Weights of a small contrastive image-text model.
Model: 15.5M parameters, 64-pixel images, encoder activation gelu, encoder patch size [8, 8], encoder layers 8, encoder width 320, text encoder width 192.
Training: adamw at rate 0.0012, batches of 128.
Data: trained on simulated stained blood smears, 12.6 epochs.
Rows from block 2 of the text encoder of a small contrastive image-text model, named by matrix and row number. Rows with one number belong to one neuron. Each number is 500 + 50 x the weight over its row's rms, rounded and kept within 0 to 999. All counts start at 0. Numbers have three digits each. After the name is the row's rms in percent of the matrix's.
Before each neuron's rows are labels from the 100 texts, of 14976, where the neuron reaches its largest size: "tokens" is the input token at the peak. Only what is clearly more common there than usual is listed. The data: simulated stained blood smears. In brackets: how many of the 100.
# gate: MLP gate (text_encoder.blocks.2.mlp.gate.weight, 576x192), inputs 28-55
# fc1: MLP up (text_encoder.blocks.2.mlp.fc1.weight, 576x192), inputs 28-55
# fc2: MLP down (text_encoder.blocks.2.mlp.fc2.weight, 192x576, transposed), outputs 28-55

tokens: "shaped" (100)
gate.247 072:528390519444516458618512481524413587492538471499504520462547489459484537488406430483
fc1.247 071:515452530521449519467497481589576535593549481582543509562510512538522465519513524579
fc2.247 067:458512412533545532570458481493461502435525498467373500496461449558448474506595493469

tokens: "spiky" (100)
gate.456 103:416487499511595531386471544563482513485530447499496565472498494549551510519500474395
fc1.456 108:483490476504536490418479424621480518500568448546455534437550484539541468546400459419
fc2.456 115:442519509432517467586576566444391444451491391433636453442461516535483523507496503567

tokens: "cells" (100)
gate.468 096:573458508533552551473571425543543483515486601514506476580492542517533420487455533426
fc1.468 095:556598474517437517438549587458413512439464434476572528455442351512512493423501410530
fc2.468 091:535483500485497552588526500517543467493466626520596453477522538472468483477468466508

tokens: "lobed" (100)
gate.552 066:571520568537510549473425539553548605494560476553450417493452398523524468525526528433
fc1.552 069:508514495505480512501496535475513461487396518542515446459480455496504459447538557565
fc2.552 075:502506537507485517527592497599440560503550482593414475503516532526634533580558553484

tokens: "only" (100)
gate.493 084:483455489511504565439444513560542535506544448553421489559484515558406555497461511479
fc1.493 085:588436498557513520539512455508485574572485467415481412509441570459519493510446476555
fc2.493 074:448522429592501569500581538542561512473484534507415567419456511561468535486540514453

tokens: "cell" (100)
gate.501 105:607496553485434465524644447470497482511520460492548410485399441522446580489540516488
fc1.501 096:553531555546546490524562488570460475427527481449488444472523454515591508533553594513
fc2.501 071:487474557383589520453515581533498531514498489420466475534506419568537533529493466477

tokens: "two" (100)
gate.45 086:505622521535485555452494563436495483567478438487538518525544529524360458446451405579
fc1.45 083:503521510502523573455454507536423396543371479494514410462506515529504428507550509592
fc2.45 088:426518578572494580499498508487455465587452397523542514607499412495540466394512487516

tokens: "cells" (100)
gate.557 146:536552521500498479523450510549492548540519551509502482580483398449545451559509517585
fc1.557 124:439492418483535534330494507438533519485490445436519485414536541563455510434495474480
fc2.557 149:437519444565526620403514446560578516506435575493435494381496513409569558520461491513

tokens: "lobed" (100)
gate.256 069:499526569516481517423560486512513492590390507472519524498404481440469516506485537585
fc1.256 073:447473491494471473503611512396482465503504484471542470540551539481490438450485541510
fc2.256 069:421521407515544551495502454545402452522518496607539508471568455486428572479442543467

tokens: "grains" (100)
gate.251 115:515478451513499566404544472468448510480507528428590446484514475423583548355501436527
fc1.251 119:458615572437487415515563533485490479544505427485511476537370445466440556522590563617
fc2.251 127:427498592566455398478490582412528559501500495466491460534528480455423474527517499528

tokens: "band" (100)
gate.202 120:519532586531412623488624491391549505517417402483500533537562541463537447459455452466
fc1.202 105:450506561505504609443460515511559564556469559492477453511519470435492540529546548503
fc2.202 122:526544589609468594521515437490467512534448508597507505586540505516487430528539506467

tokens: "discs" (100)
gate.221 070:479497527527457390414559526516486477497578464542389480542469489535591514574501465509
fc1.221 071:553601528553463558518563549478469517469461456469528612476569507515459473543601480549
fc2.221 083:568492486469486431446531491537507524492511594487540504436496539529452572540539461449

tokens: "and" (100)
gate.276 128:408518526518449518482526501461505483513559535551507484543507475456427528496455424508
fc1.276 134:541422562527501532423569435465555507562549552580531482503526546482533500526521569458
fc2.276 121:475546529464565457502512594463397423479504447516530504485432388574484473518596487467

tokens: "cells" (100)
gate.43 060:494470526495494564397552568436522453486541466514492544512473523552594460487473458487
fc1.43 059:492439489508554435407555456509469505472506537408504473531504573527459538484454492500
fc2.43 066:491437480513568525439550541433440467501602510527500485500472595494529495459479578446

tokens: "shaped" (100)
gate.420 110:439537511560531479544498527372457512525436632384492540497508526463453519498505475482
fc1.420 111:490459496606568542541462518527527554415494520554493539459517490488462456443513435437
fc2.420 101:402503503559528381509431562514546467489503553488444551585594468533535439550476423463

tokens: "large" (100)
gate.171 070:460486506513521407457492510530455421475531458558478465492398486469447462537518576499
fc1.171 069:532430656597465516516514509477516545529424577617585428492521568496499556412461488516
fc2.171 071:414473455500530507590518535542554465468568449526511597502444527558496559499479596513

tokens: "two" (100)
gate.395 099:512443559525540486501467404501548447527466537456488456547543546492528465509521551466
fc1.395 094:489502478526431453505565423568376547478563502475540542425597609500558527532559583522
fc2.395 085:581525457389429521524483441523482442539546490516540460497481543450466621517474524501

tokens: "lobed" (100)
gate.334 124:594493459462446436601461419473541535497476486447550424511558544408506443490533538540
fc1.334 110:466440580520550528392540459528534520519495509487463543463513564567504522511494491435
fc2.334 112:480445578553507549460474339532520608486514454500506567420455481501493473540450525378

tokens: "and" (100)
gate.533 077:495509520561641484522433509621499418468527557483427494454517452541547483473515536486
fc1.533 070:473440498585585469407546526442512485525489538479585533428490527448510490446503487479
fc2.533 076:601499547369485564514462418432514510521526570499489572543559574621488532435555463501

tokens: "and" (100)
gate.30 084:447453528508574522601450506569487423482514542519513473462556510497546554392449465627
fc1.30 069:466476418483567527494492448515428499498496471446494448470451499462541504534565555426
fc2.30 073:528519453452475434450520463533492509493484490483471473500463527431522530445470533506

tokens: "nucleus" (100)
gate.269 075:452402562441573534493487453529498602467521522508376521556444523542505553507484500460
fc1.269 079:449553406476462531471589510474512515451467508552542617461535604548525564465471501516
fc2.269 094:527411547535484564537478435552573580540500558509454518625478360541501407554459479495

tokens: "-" (100)
gate.225 099:508513503548555544554427476436544449446504577432469529467615555508545443479474480456
fc1.225 097:559520562508554611463559447515569463476497576562533486454571520508503511436506535533
fc2.225 102:547502414486500563452551381533457451472504421475539467470392512524461471506541504505

tokens: "band" (100)
gate.450 077:469443472566445539461538430500478535508471419449585444434578481409465469501514476498
fc1.450 069:513515420500518519528468510513521471403489404561579487564521484486570552438548513512
fc2.450 081:477511420337418517545524547499550517545479554461495519454421521452504516530561553487

tokens: "<end>" (100)
gate.332 091:584475455460512557505535520459508481528516471523511563478540614469497419448448478458
fc1.332 080:487465546475429474398502503462493543465507600511456514520519376513442619431530462427
fc2.332 078:436475458477589527557480572488548475454524502495509576469505491498505410474554461468

tokens: "large" (100)
gate.59 069:530448492495524506526576513513507505510533502513477604514514592407495472585503573510
fc1.59 057:492525529504476514518442575487582479455446563470562527498504542568465498543490458468
fc2.59 070:486524388497445563638472546467474488535466444496527431430476558609546495501489545513

tokens: "two" (100)
gate.370 107:556428581595552453458471478599501548488486511455405456604468573494424447521472507439
fc1.370 109:503553607479544457502497572594526519510526493440469468482492422509513483574509544546
fc2.370 098:493516395350492463505568569442500416442457491514549502455440534521489488481484453493

tokens: "grains" (47)
gate.107 077:456428466537472496455481542499481502449425574449430519484625606508541447501494601431
fc1.107 079:425564514505528510408489500533544522506489605472466535518567497551401488528494538517
fc2.107 074:515456607517591430570532536437463554573468377391501488519521525596449494435468513550

tokens: "lobed" (100)
gate.19 101:518407498525460553458583429483524482525440517574519513558473600502459492496476424454
fc1.19 085:521521544551581502486472510517516481496501548441453493501572545524451511509563481479
fc2.19 087:465538494560506456507483515453521534515452476491446497630514397454473470420486467521

tokens: "," (100)
gate.105 086:423507492389466454473438539528370498521506462497512509462386456544542530549522563520
fc1.105 089:483370570458526502482458455491538485500537601516371408599482495539521491558495524499
fc2.105 084:430534541547531537473538429538520515459463565439491544511432445532533509421467481497

tokens: "kidney" (100)
gate.317 105:542511473508570472579504437527430506442420442586466490537529486545529487547527451456
fc1.317 102:480559537495393453467530513465416490470456408395602451500432536440572545449494496528
fc2.317 110:511467440502551529544586491451430442507450421459571504444564512476470595408545562580

tokens: "and" (100)
gate.569 106:490543505449605427551415501547475579506555544438473476480501500480591513545454555558
fc1.569 118:543517540569411515518549488439531423619419555507425511495537512506468453507578551588
fc2.569 117:506468498514413457541470464465526560547457524579552515515506469455506472474453467487

tokens: "cells" (100)
gate.523 102:552536578514446463505543472478522575531500495551497484582523469468562463496513472546
fc1.523 095:525456488577487502535440480582510517464491631527446447584427450448495477556502501594
fc2.523 119:593468521482442452561410547441475442481554435484561530573517423516461462538509490454

tokens: "<end>" (100)
gate.172 101:525499499425477474554555381498582497483581481471492479490556600463545451562506532475
fc1.172 106:509474439521517484456465568548435514516475523441507494519409455465492536490543521552
fc2.172 109:578476528653531565518495504506640570452510552539420464551572522546495419578498453466

tokens: "<end>" (100)
gate.119 078:562491513418591429509381521473570489554490556424436614489488479469431490636488510519
fc1.119 086:587467502503500599444544550418513511522509504473563476508447538546525530544582526521
fc2.119 088:560540451539468570516436544527486515534441521504525493559530563375496522525456517510

tokens: "two" (100)
gate.66 070:451415536594434668472463526477460473431457444482603572490558559515483527484488555451
fc1.66 094:433547455490509392486479586470395496456553473443561538436493441501583573407430437437
fc2.66 075:491508538473420547437499587552545536515559445443519495512459409542419445491462487500

tokens: "two" (100)
gate.375 137:514462586531511610449486487536572573553431645523456474564450488524452517458518551456
fc1.375 133:573525534506443579502552494480520539462445501505599516549574557455501434459517508444
fc2.375 117:553470588619500546513465438468452532495499473570476533563475428517464451526540506501

tokens: "a" (100)
gate.261 068:460528521442527590515549494411472473550554493420492557372412559541481468432533423461
fc1.261 062:539487479471357510483593497464460527467463473596472401556494482449486562438489421557
fc2.261 064:473491518473505450483504370449561445519466562548470513474520541531493546480482472573

tokens: "only" (100)
gate.280 084:449524476366551512559440477550416453496593469573607477520425453485514531594486551515
fc1.280 082:500553596506419483507518482585468438562477439596529433562508528505542532472514541505
fc2.280 096:327455509500452459565487531502566570492535564482509543535543539469528476561434494502

tokens: "," (100)
gate.223 077:496541530394596507503500519507505548495470451432469482504532461623489447491582478540
fc1.223 077:514540453557418473470539553414459489503491489565545478610582488447498590403525493531
fc2.223 090:576515497558400534584494365495450534555496484527501513564557509475460529441468463539

tokens: "-" (100)
gate.292 067:378513536505487467404464445455445524478520419480527454509476480451444528511539452570
fc1.292 071:456536460520512431510513542392561489485466495517538422433550521478549509471483494550
fc2.292 063:610574486565459484454454466417479459529580500365524459553482444543493460463460551467

tokens: "ovals" (100)
gate.373 100:534469485425609499486522490497493539544507564485398483430497443477456479578544618560
fc1.373 122:412549475502423510563470549471495432512474430470560489551528456483478563512445460587
fc2.373 124:484509417531468591527541493407511438528512404475556532436529542529475529499516497508

tokens: "discs" (100)
gate.9 094:424379472556506518408456493465430553551471475565477451527437465497501496443409465549
fc1.9 090:466449458542388390610538431566513527492524410613520503459507506486451514538512452522
fc2.9 101:488481513490528501513563672478548430423469520495529494464552478525495436523458510537

tokens: "and" (100)
gate.526 112:471564459435536522480373494598490556520590485512489485487479447416536562528467514445
fc1.526 113:520504612551502574463547536476565515483420533519423478592450451495447401498561456513
fc2.526 129:469419487539504500498561577500575459530457533429548530382468497518466450508449439497

tokens: "cells" (100)
gate.176 089:600563507538428490614505474436551519551402416455558521578522427481490436545481436484
fc1.176 095:540456561512462476550521503447478540511554454427490420556383404493461496530555529526
fc2.176 085:565448530431487417548490514469479534546477431456593408598527494494494546508477497471

tokens: "cell" (100)
gate.403 086:429480519495570384512407448539472409505554467534422449600469439494526517566555487488
fc1.403 083:530473499452452444527472514446504419545459609544460520481432542523506492439532504544
fc2.403 096:480498541492451521449508517452415537435503527451378427494426435529527449455533508477

tokens: "," (100)
gate.15 097:589498582511529502483512545447529533408476380490551558539525455500509419631526458430
fc1.15 113:494434495548442474446524449412504557528508428533487477563609574481573492515493466547
fc2.15 097:514511507528467520513544337539537575487525481629452525423512646474497486478528491530

tokens: "<end>" (100)
gate.44 065:568501529518649449452532489521529495450522514478469490427517580546505472601509558497
fc1.44 063:525509469471500534449428448482441523552427548492491527548556506513639533523524436325
fc2.44 058:485505411497539499563594425479531500497486504502465507467505608453499551465452559463

tokens: "large" (100)
gate.565 102:529454475530456549499519477398424494584477434455547539494477552434440528507426455546
fc1.565 099:450495475540461449486553500513600441364468509487535423434574498457513483465569496502
fc2.565 101:439561430582455483469486481553538506506437504533493523365572644469609432492497447420

tokens: "band" (100)
gate.5 068:488549459480463506518529406507466547526460455537554557538545530519501435499546476508
fc1.5 072:519472522526525499495519588566364459550540419458538432496459551463470560494506437586
fc2.5 063:433489609548526437460385487525473521461501508590446508575501399465571453506612491463

tokens: "only" (100)
gate.556 131:448473597521492462663511538518533455548471462519563442600469473503462465543493536514
fc1.556 124:380491543503475503581488529526525437536516527531524458560474405473461510555493528515
fc2.556 141:420453533483560448549449532563595441479500548571500562539521525540492524588468480491

tokens: "grains" (100)
gate.147 174:508471471549548587509447477484514498461479544574488535449599491481579478404489421432
fc1.147 183:474549547535430409598469564477409542526438512427453531516502541460508507548479550519
fc2.147 175:409506565497501402520476559444530538476506485490435506580553527500484442555540487531

tokens: "-" (100)
gate.324 071:451562488456436449434480532448484569524443481402566542535541467482437546540558426536
fc1.324 096:514500494568532525494541450400487458438398483372543413494456470464515553440476503575
fc2.324 094:492530558559507484511473471495443491525456438370526531548498618446466589493490473532

tokens: "shaped" (100)
gate.452 076:540487543574610546498524556511497564430541473415486487460540538521596421463523462481
fc1.452 080:524527582461589416454446532388509547484443462535457500470449456503566461550516471412
fc2.452 077:548444556547539496524487509464657482496578553496491525571575514504522518505472465417

tokens: "two" (100)
gate.24 083:412521481521562445528350465523474465514505512577523462481522427576457532506470491480
fc1.24 076:519462456448544510549437441521455551448571491459558470490472531467504582568593532492
fc2.24 076:521528406406485466466538437428538434458477469428552463456520373556472524444590507537

tokens: "grains" (100)
gate.213 064:545425431520536514556470479437507445598432475515559530393560614431456494485446426495
fc1.213 066:523507480530426571515597445487581504423450528539541473488408529454505558473471536471
fc2.213 067:511491426433590543478504597560508509485487540542428471401462514472477482512469426535

tokens: "grains" (100)
gate.26 070:526507552519457448463472514497443478462533467587433623428508436472481517605521415469
fc1.26 067:541454553482534378510435462496524457528551626548537495530488507428623559505511525452
fc2.26 062:572551554526440470515495502494538482540511566565551480491529546579508567464549457540

tokens: "grains" (100)
gate.447 080:495493503520525518525451520523571386546553492515559491545536508492534479469559461438
fc1.447 064:407527575495380493432569579484487561524417476441587453572506566519437544570515507551
fc2.447 074:491468604523582448533480497490480501524469476506555472520551562541479535544552482552

tokens: "only" (100)
gate.339 120:427462585481520527650483523515591448594457572548491501519562545558389465488493547485
fc1.339 115:520566443462516450629440590565408463522511456521516502458447412481443499476499466554
fc2.339 117:540434476582535546490529473569562478504494577571444559404562585513471501480489475547

tokens: "band" (100)
gate.497 065:474491538564422526528554542487528406482495473479523514506443477425479493461443516517
fc1.497 085:470491498437475554559428513454473484485469504498465512471507484514479493470469538508
fc2.497 067:451521411443543484488431593550517488412544551414477535508501514427479497470480518556

tokens: "discs" (100)
gate.514 082:479493396481472592467461534492494421548514464542455531475504429565479548448465552653
fc1.514 088:494491470593414522481556378443503484500527449484681471504519629491585496416519430538
fc2.514 081:446447456501529554446548527554567465467474476604495611520536439541475462619543464448

tokens: "lobed" (100)
gate.35 088:496568479396492506602589601498506526536464546534537540489529554405458460567494464494
fc1.35 105:516516516546507529381490495483442452508521429494494522481425367484566561457432483521
fc2.35 084:509478630432488465506468445499594487494478460434448553424609502491456493649475490441

tokens: "grains" (100)
gate.459 117:580503477498528525541536481451489520557536453472587458567515559459482523479447529479
fc1.459 099:452578481518544485497441608545500460469512489452468550456414430546522542564439468619
fc2.459 092:480484529586522500513509563450555511481513588495463502532519515564505466452606485456

tokens: "nucleus" (100)
gate.297 090:536462494510552530436536418559511508376545538421541474486457526581482537411568522443
fc1.297 095:491497416489491487661591452516530476440565501437555500545469456437467536467562450566
fc2.297 092:612508464392451523359440429556478438501553528517529466427513539507564590568570576490

tokens: "and" (100)
gate.331 098:474478493512467449570467613465497505534413502584451595470559534516410552449496405520
fc1.331 097:480451494590485537525518436418514541450496446474535444509524616554536597524485487422
fc2.331 079:574534548422551434463523468472495510512522544458453485437439465537472450568476500483

tokens: "-" (100)
gate.33 085:455464581546538463469438516461543528487509515407535470565509429406548441447541505547
fc1.33 082:497462517546529464522487477463463482416448537389518428453548523444654516448513439533
fc2.33 087:537493519593572499540510494473439460469547473451559443619475440545415536422454455457

tokens: "only" (100)
gate.486 179:476501500469469492510482516500496503509525499553530450567525461479611511594507443555
fc1.486 165:427438571398520479557449512589468512572566585614479500574440437500488511553509521484
fc2.486 186:460461560522511477520448446528539512475531559596550501691503428491497524531437498463

tokens: "kidney" (100)
gate.149 082:497479463520591427528445357517518576569535461489476545478500555524438460552467426504
fc1.149 115:429503469467552443506479511589508453431481477543415611447466491577447535511502512468
fc2.149 098:488485581555542472473552554476516481419537522574470497494471491621440469551446459447

tokens: "round" (100)
gate.379 076:483516619585480496485505481427507529420467558440520568404486522488353447471459435410
fc1.379 080:435457522512583465509415457602551442480547525543420553532563497520481445564511498472
fc2.379 093:455510559485523445461467526502525601505495487500484523548519404540521442551512512390

tokens: "cells" (100)
gate.41 077:558465464591521470459547528494488406434504504531549542432468469516475528483535538512
fc1.41 084:515516450580481592408524486540526557488463522356498597438491543493532480467458485504
fc2.41 078:519481568462523537518531378525480463486564457542472477590603515594507533642557470531

tokens: "cell" (100)
gate.67 114:520448503484544446515516491542424529493620546462458475387423575475472506491492589512
fc1.67 099:537390618576437464446604467532471536453540489506500403562423532509575397578535489501
fc2.67 124:496520547560524496479500575590497576517492563537491481482410448490516365509497450462

tokens: "large" (100)
gate.412 080:463508560577555464489456516452454618491560569531442523450499395516594546497538495516
fc1.412 087:480503571568518500592447522448540458498436529523487481520570513487464477466513479514
fc2.412 073:461484475405457469443473607457465511619504514565606483450572502482579539521510474508

tokens: "round" (100)
gate.348 075:503440572518574474551533555532534475463590531407522488532562572470488450578498485549
fc1.348 066:443568532509529521580537489541441537559442549530420476447463471483523497448502581554
fc2.348 067:485523495502565457514423398586524507550528649583493577588479448514554458445480508387

tokens: "large" (100)
gate.453 076:476467376418572446593419416503511554551524564438466471515530456493473540527476445490
fc1.453 073:468450460484490538557490417574525505470596544505520493482502555537494623520474535487
fc2.453 074:531516555568530421465570466534564517461540546508485529420554604499556540509459597498

tokens: "nucleus" (100)
gate.106 126:553440531447558542480496545482583472479463553502537533493524493507512404500572511498
fc1.106 135:518530467534460526566542492413461436461474479578529519487542593496560487395409497474
fc2.106 129:574453498497444586516509376628496502561468508508566474478443525439469566474445503495

tokens: "ovals" (100)
gate.310 113:534483496442586486505541471552521569495482600460402485439464537485494390503589580543
fc1.310 115:436584415516493489510446505544448460508460420491517548498515467539477528502478427507
fc2.310 135:469530460511459561529516442378496418521506437474503478525554520562459565458480515521

tokens: "band" (100)
gate.309 083:475501587561518579420503525496615494569563558528482454498524486488453524544500554627
fc1.309 084:488512399488572438475491491560466472452535407405458527508498460437573492617507483568
fc2.309 082:472532405394490531424528409543589503463492557399473468471484449463528521474529474483

tokens: "lobed" (100)
gate.426 080:522460458450559486502468501599528530422555592487481581474490534497531460430513563494
fc1.426 072:477486464521473504575433578481504504493425508487497519384618497491437452398513481565
fc2.426 075:532506447449482512465498678451502434459460487468594518459552518484435629418449579487

tokens: "," (100)
gate.77 111:531434467527567538500521521471556512447494493451540453477519484489487510419535523506
fc1.77 105:466450590439466532528557545476490530504541442453549445504412518558405554627541590544
fc2.77 098:413529561498513472567526572445517519470454420507453457559542511517520413605577493556

tokens: "," (100)
gate.216 127:576581632420543522536562536473472437449457472395600535467463524542438503550570545441
fc1.216 119:451387432551430482474500475482492556513478494576517456485486530406397533339416511515
fc2.216 118:528480453494442481528477404466482529556447586471501524548496550478516529341440486493

tokens: "-" (100)
gate.285 082:514454477501556538434472564485469499431503544420521506491476521498459534516524508492
fc1.285 086:569515483432561553555533586406518464489408445390522515471531519539493467407509424481
fc2.285 078:437538550506493438534489494501369442590504518368481546475404567495484554434482452518

tokens: "<end>" (100)
gate.121 099:479471508509641448457367531448538521581548471425517522522546518557516502476414525495
fc1.121 093:561510527559452484516429581461459496502503449457537508506530544573546433460404535574
fc2.121 091:463484576427486543534492559588524467607474479538610492611469485394485645469513487547

tokens: "discs" (100)
gate.22 125:419425538436550431393366465545498453522515497535373461519482492567523551474495584489
fc1.22 119:523572454477502569593517487563507523583491487522594509438572566444472469524445502544
fc2.22 120:575497539480537581542525550544551484503511493505529529493529441483459522534479545516

tokens: "<end>" (100)
gate.451 089:474505456479541565489502526500475408495480484488580509473458467487601490466566455357
fc1.451 083:474411525470492535595452527517466506542497544496467430501468456440580460497460611406
fc2.451 086:552468469446532420503409427548543528478533469541598522432447612536540560434446548475

tokens: "only" (100)
gate.559 065:464462540434430424495484519493398569582524570573454493546485563484451506454453587601
fc1.559 079:533519435429529467509534452547603544466563596436495435548428535556526489498533555444
fc2.559 071:542387534512445516506409394593470562464489594513535552491480520552565496409543492434

tokens: "only" (100)
gate.232 072:475526515552469519469502577501563525502479572534489491506621491546541457547570504505
fc1.232 066:560467394589492565481553440549537449447505459531447524494474462495562507473473445454
fc2.232 073:513508363555482520545531457494488568459534362420476466426448543543465431454538522495

tokens: "round" (100)
gate.300 092:465466525532465515460510597552401445428483517610512447504440371540489493451511472507
fc1.300 080:518424545559419460510534465484497512434528384484479399517451596435441415578503502437
fc2.300 082:542513509502571480491389576487472539496556555531551453567501423509476411526485493525

tokens: "ovals" (100)
gate.102 101:503494459484464582604445499513539557549471658540482433533473473421506480532500552539
fc1.102 095:513493460514385524597543511547455474536499422583540528598449471496476506515441390543
fc2.102 107:417492422427437541569554513498452407453463408456584511568562466611448500467562433521

tokens: "cell" (100)
gate.312 077:503419542477550464409512508542417489439507474479459376511366502534370467530512554473
fc1.312 081:494480474496582479431517508492495497516504460479510501388537554505471518492515487467
fc2.312 079:494537574459494506505530558523497641539491563521480517507472503377532487535542531500

tokens: "nucleus" (100)
gate.371 079:475598561425585528557453487582500435532606542518484535390480387583555455499472547533
fc1.371 079:460514554546411412464509520571499523407506473503500432622606512412489424542487465540
fc2.371 077:586461460539516560468508504543541450574532540523461519520541449585464464499426520468

tokens: "-" (100)
gate.362 079:541460520473447510501527454453523503488525442404492503513470403452558563492493551480
fc1.362 074:523489426582445437487551522459551505493538426325589524529481500498520467531542464521
fc2.362 081:510483532598550564609521496464514585513504486376486447511545434498422558469489486567

tokens: "lobed" (63); "nucleus" (37)
gate.253 101:493527519446476476558553574464444432521508504510555492493489550463445510462429469539
fc1.253 115:484586545431543489356518548533427544523480520430491542449481424516540592487485457506
fc2.253 099:588450579536485435463433416471566580516508484470475542519456449496485507537445488481

tokens: "a" (100)
gate.342 097:489515519496558521592601449631492407422537546490514462503503507518458510545479501579
fc1.342 094:493604458442461506594505533507400477481479503504497493479515424579470409499462489614
fc2.342 091:398482465537497614564577472576508551506424455539537531449520492462446504454443455499

tokens: "a" (100)
gate.244 087:523476534509439392473448527501437563507506411438605414550452485436557508468498475545
fc1.244 080:561521539519491457557522457420506422505473571574468510550535553458503436522491585465
fc2.244 085:399521427485525454583506593534436438450463454459517537514507510487457528536560552558